python train.py --model="encoder-decoder image transcriber" --dataset="seven-segment displays showing three digits" --train_examples=48750 --image_size=48 --crop_scale_min=1 --horizontal_flip=false --translate=0.12 --tokenizer="char" --vocab_size=15 --encoder_arch="mobilenet_v1" --encoder_norm="batchnorm" --encoder_activation="relu" --encoder_depths=[2, 2, 4, 2] --encoder_kernel_size=5 --encoder_stem="single" --encoder_widths=[80, 112, 176, 256] --fusion="cross_attention" --decoder_width=128 --decoder_layers=6 --decoder_norm="rmsnorm" --decoder_norm_position="post" --decoder_activation="swiglu" --decoder_mlp_ratio=4 --decoder_head_dim=64 --decoder_fused_qkv=true --decoder_bias="none" --decoder_qk_norm=false --decoder_parallel_block=false --decoder_inner_norm=false --decoder_drop_path=0.15 --decoder_positions="learned" --decoder_cross_attention_every=1 --decoder_tie_embeddings=true --init="kaiming_normal" --residual_init="scaled_by_depth" --optimizer="adamw" --lr=0.0025 --beta1=0.9 --beta2=0.99 --eps=1e-06 --steps=13000 --batch_size=256 --epochs=68.3 --lr_schedule="cosine" --final_lr_fraction=0.05 --warmup_steps=1300 --weight_decay=0.2
Rows from block 7 of the image encoder of a small encoder-decoder image transcriber, named by matrix and row number. Each number is 500 + 50 x the weight over its row's rms, rounded and kept within 0 to 999. All counts start at 0. Numbers have three digits each.
After each channel's rows are labels from the 100 images, of 14848, where the channel reaches its highest value: "peak at" is the part of the image that holds the peak; "top examples" is what is common among them. Only what is clearly more common there than usual is listed. The data: seven-segment displays showing three digits. In brackets: how many of the 100.
# conv: pointwise conv (encoder.blocks.7.conv.weight, 176x176x1x1), inputs 88-175

conv.151:455528610546519509491404570560438506422514513477479500490520571510506530537401525523464503506473472556479492475496444405489512403598505507491548426560504485450490566465495440487502423470486471527454559538461524469543502437396483420446478526506476509472501458477556
peak at: bottom right (61)
top examples: decimal point (89); the digit 6 (80); third digit: 6 (62)

conv.60:529450458518464498530486530504475527522555533398421567461520469516527568479362495435479469481474456579512523530541494456417536368544441470532493444506409500557400549521412511416520482561506409440555504445407490535488521457486571495550501507494477455552672470470503
peak at: bottom right (79)
top examples: decimal point (100); the digit 5 (86); third digit: 5 (68)

conv.130:570555541560485483539514526509464527491566489488477467533589498429466570455408538415512547528450543454476503521531449514442428405531557498517539472490531563442520542485494544561441446500542473543551539481535524371531622584468568511493596488545491488432610476625485
peak at: bottom centre (73); bottom right (27)
top examples: decimal point (100); the digit 8 (81); second digit: 8 (60); third digit: 8 (27)

conv.72:512623549514496547458507522544494505532444515506491532526478535517528557526433595430516527500484497478422502558532479447599496416549525587427577465586507539512463578434526481471366409604502423531460503514536483536627541409509558418409506504547463481424504496598536
peak at: bottom right (66)
top examples: decimal point (100); the digit 6 (88); third digit: 6 (64)

conv.148:525514544498474509472440483486461542508510488442463510488458514516599593504390643373462506551477494486445594523533473489525527330491457448497513490510512458478406472502416435458512478503515376466578510535403446522556528578485555454483445450540508406444573503498498
peak at: bottom right (79)
top examples: decimal point (100); third digit: 8 (32); third digit: 6 (32)

conv.59:472540556453444516484564489488552461451545428520529489458622542534338496461437486548504534650468452561493462451484558511442534369499510525472501570535362450464520509545535584544523488464566495485364486531392519442497467480500421507447532483474509480523463507560521
peak at: bottom centre (48); bottom left (38)
top examples: decimal point (95); the digit 9 (67); second digit: 9 (34); second digit: 6 (33)